{"train_examples": 195000, "encoder_drop_path": 0.15, "text_encoder_fused_qkv": true, "beta2": 0.999, "eps": 1e-10, "steps": 10200, "lr_schedule": "wsd_sqrt", "warmup_steps": 200}
Rows from block 5 of the text encoder, named by matrix and row number. Rows with one number belong to one attention dimension. Each number is 200 + 20 x the weight over the matrix's rms, rounded and kept within 0 to 999. All counts start at 0.
# q: attention query, key and value (stacked) (text_encoder.blocks.5.attn.qkv.weight, 768x256, the q third), inputs 0-85
# k: attention query, key and value (stacked) (text_encoder.blocks.5.attn.qkv.weight, 768x256, the k third), inputs 0-85
q.93,169,206,174,224,182,216,228,212,191,168,197,199,198,193,176,236,167,194,177,209,160,198,207,214,229,169,200,212,181,152,193,232,216,222,155,242,172,152,211,209,167,187,189,188,186,200,193,205,165,161,198,217,180,160,171,171,187,190,185,172,247,224,195,176,155,232,223,200,211,208,162,182,206,189,200,195,197,223,214,204,238,202,220,164,235,163
k.93,226,180,237,156,184,201,168,177,213,231,215,178,128,199,218,216,239,169,225,214,199,179,190,199,132,250,214,195,189,226,214,173,200,197,247,175,234,177,205,210,239,190,213,191,216,232,196,208,217,230,200,207,209,204,199,195,215,189,195,205,158,168,211,216,243,147,188,201,204,189,204,220,221,224,201,148,195,181,239,187,180,194,203,191,189,223
q.94,241,190,224,166,226,187,196,181,204,199,197,211,161,215,237,177,224,202,242,193,216,171,203,190,175,229,206,188,206,235,219,158,188,178,241,174,213,228,218,181,211,210,199,220,192,219,196,216,238,237,192,163,242,223,220,197,218,218,211,212,165,177,203,216,233,167,173,188,204,169,224,206,173,220,185,193,217,190,189,183,163,209,168,231,173,212
k.94,189,213,156,230,203,208,218,213,182,188,183,237,265,190,194,166,167,238,180,177,191,208,212,205,267,164,199,214,212,179,201,207,199,191,152,246,158,208,205,172,186,213,184,215,193,160,197,194,184,132,195,194,206,189,179,217,170,203,190,199,242,219,185,185,173,240,199,188,167,209,176,183,188,183,212,257,212,221,182,220,220,183,181,213,210,171
q.95,202,187,166,206,200,212,209,186,198,203,192,197,182,189,189,201,206,213,191,197,168,227,192,186,206,202,195,205,212,173,200,217,200,188,175,227,185,212,170,199,211,194,195,196,186,204,186,168,205,196,184,198,186,204,214,215,197,198,204,198,219,219,215,186,200,209,207,193,195,181,200,205,208,211,221,185,187,200,199,218,203,182,208,181,199,193
k.95,219,201,226,183,165,204,183,189,218,217,213,170,168,205,211,215,217,161,209,218,215,201,207,175,161,240,209,190,181,200,214,187,189,193,214,179,214,186,218,226,192,201,209,198,188,218,205,192,207,238,202,203,184,214,223,200,203,193,206,189,163,200,201,218,240,169,211,203,202,198,209,211,222,204,198,173,197,188,208,189,176,219,220,185,203,237
q.96,178,186,202,216,230,184,218,161,211,189,198,232,184,231,194,232,182,187,192,235,208,219,185,181,174,185,210,222,213,201,246,213,211,166,182,179,199,202,204,175,182,144,192,228,167,231,200,211,180,199,247,188,200,193,200,215,207,204,224,171,169,198,194,191,154,186,203,176,205,154,217,193,169,212,231,209,156,203,153,200,157,190,192,198,223,211
k.96,213,224,207,172,190,224,231,167,209,195,178,212,206,191,191,237,192,203,211,213,176,200,169,214,198,201,199,210,224,213,206,199,191,199,198,205,176,170,202,211,205,191,163,197,195,187,176,228,190,193,179,221,226,206,189,193,217,152,180,198,205,199,229,158,202,190,208,192,227,195,171,189,165,222,176,191,225,226,214,160,190,195,192,216,194,179
q.97,227,183,187,185,208,213,180,242,206,219,177,188,188,202,211,198,201,201,230,167,182,204,193,230,173,226,203,166,179,200,225,169,153,207,194,197,190,197,204,186,202,210,251,182,239,217,226,172,226,205,181,229,227,181,180,223,190,208,181,231,189,173,193,190,208,175,175,196,163,193,211,247,220,225,213,195,208,197,202,189,206,220,183,201,183,217
k.97,210,237,190,194,206,210,206,204,203,196,202,233,228,208,220,205,177,227,202,192,173,220,208,190,193,206,199,235,210,183,212,203,198,176,178,229,136,171,202,206,193,204,192,206,159,221,194,176,185,184,204,212,208,220,178,212,192,154,180,210,204,228,209,180,184,194,212,197,196,186,177,189,201,181,244,218,232,249,170,175,186,175,208,196,228,207
q.98,169,199,202,204,168,184,181,223,206,198,239,230,249,207,191,152,191,199,207,149,213,214,209,201,210,223,163,226,196,205,200,206,238,194,194,192,218,207,196,222,207,202,193,199,193,170,209,194,180,216,216,190,205,214,189,188,212,217,189,186,194,218,205,226,202,211,216,252,196,200,165,198,243,149,206,210,226,199,203,208,217,165,207,201,194,193
k.98,209,184,207,211,214,174,164,233,193,229,194,240,227,210,234,153,219,195,197,152,200,229,256,152,179,197,214,210,233,223,193,213,207,172,222,185,189,228,227,176,203,168,254,224,214,175,216,221,204,197,250,204,198,213,176,198,194,200,210,227,187,239,174,212,191,222,193,206,179,186,222,212,238,195,226,198,180,193,141,232,169,123,193,183,199,222
q.99,194,233,194,202,199,215,235,184,191,193,214,225,181,166,208,219,169,193,182,205,184,186,170,201,211,203,193,227,194,209,179,186,211,208,178,197,193,184,211,182,214,212,158,202,166,200,164,201,200,211,194,190,226,203,224,197,190,172,218,178,201,232,197,188,204,178,201,161,206,172,185,169,201,189,217,225,221,219,190,189,192,209,192,214,205,184
k.99,183,211,202,198,216,183,225,190,183,198,179,251,230,187,227,223,158,213,208,197,206,213,200,193,227,177,194,223,216,190,228,221,221,183,174,193,182,188,213,166,178,192,175,235,188,173,182,195,155,172,213,172,216,202,176,202,190,180,205,150,208,221,199,180,188,211,224,165,204,188,180,150,169,184,232,233,221,198,165,191,204,185,176,190,223,192
q.100,179,224,177,226,180,215,188,240,194,188,213,194,200,212,161,251,172,201,197,199,150,225,186,231,231,170,178,233,159,172,182,212,215,224,151,249,157,146,205,236,182,204,213,172,189,191,201,154,178,189,204,233,204,184,177,193,179,121,186,182,237,249,167,161,160,215,216,184,202,219,161,194,229,188,219,180,219,256,230,212,211,195,218,166,231,149
k.100,180,258,225,162,208,181,238,173,233,172,192,256,218,216,209,215,186,194,206,182,200,180,167,179,188,217,178,258,217,248,258,178,229,170,176,196,186,184,220,196,223,220,122,238,132,228,127,210,198,194,214,155,264,249,176,180,250,156,188,182,212,226,186,221,230,170,223,193,210,208,147,164,180,180,233,210,266,240,171,149,155,173,167,163,208,201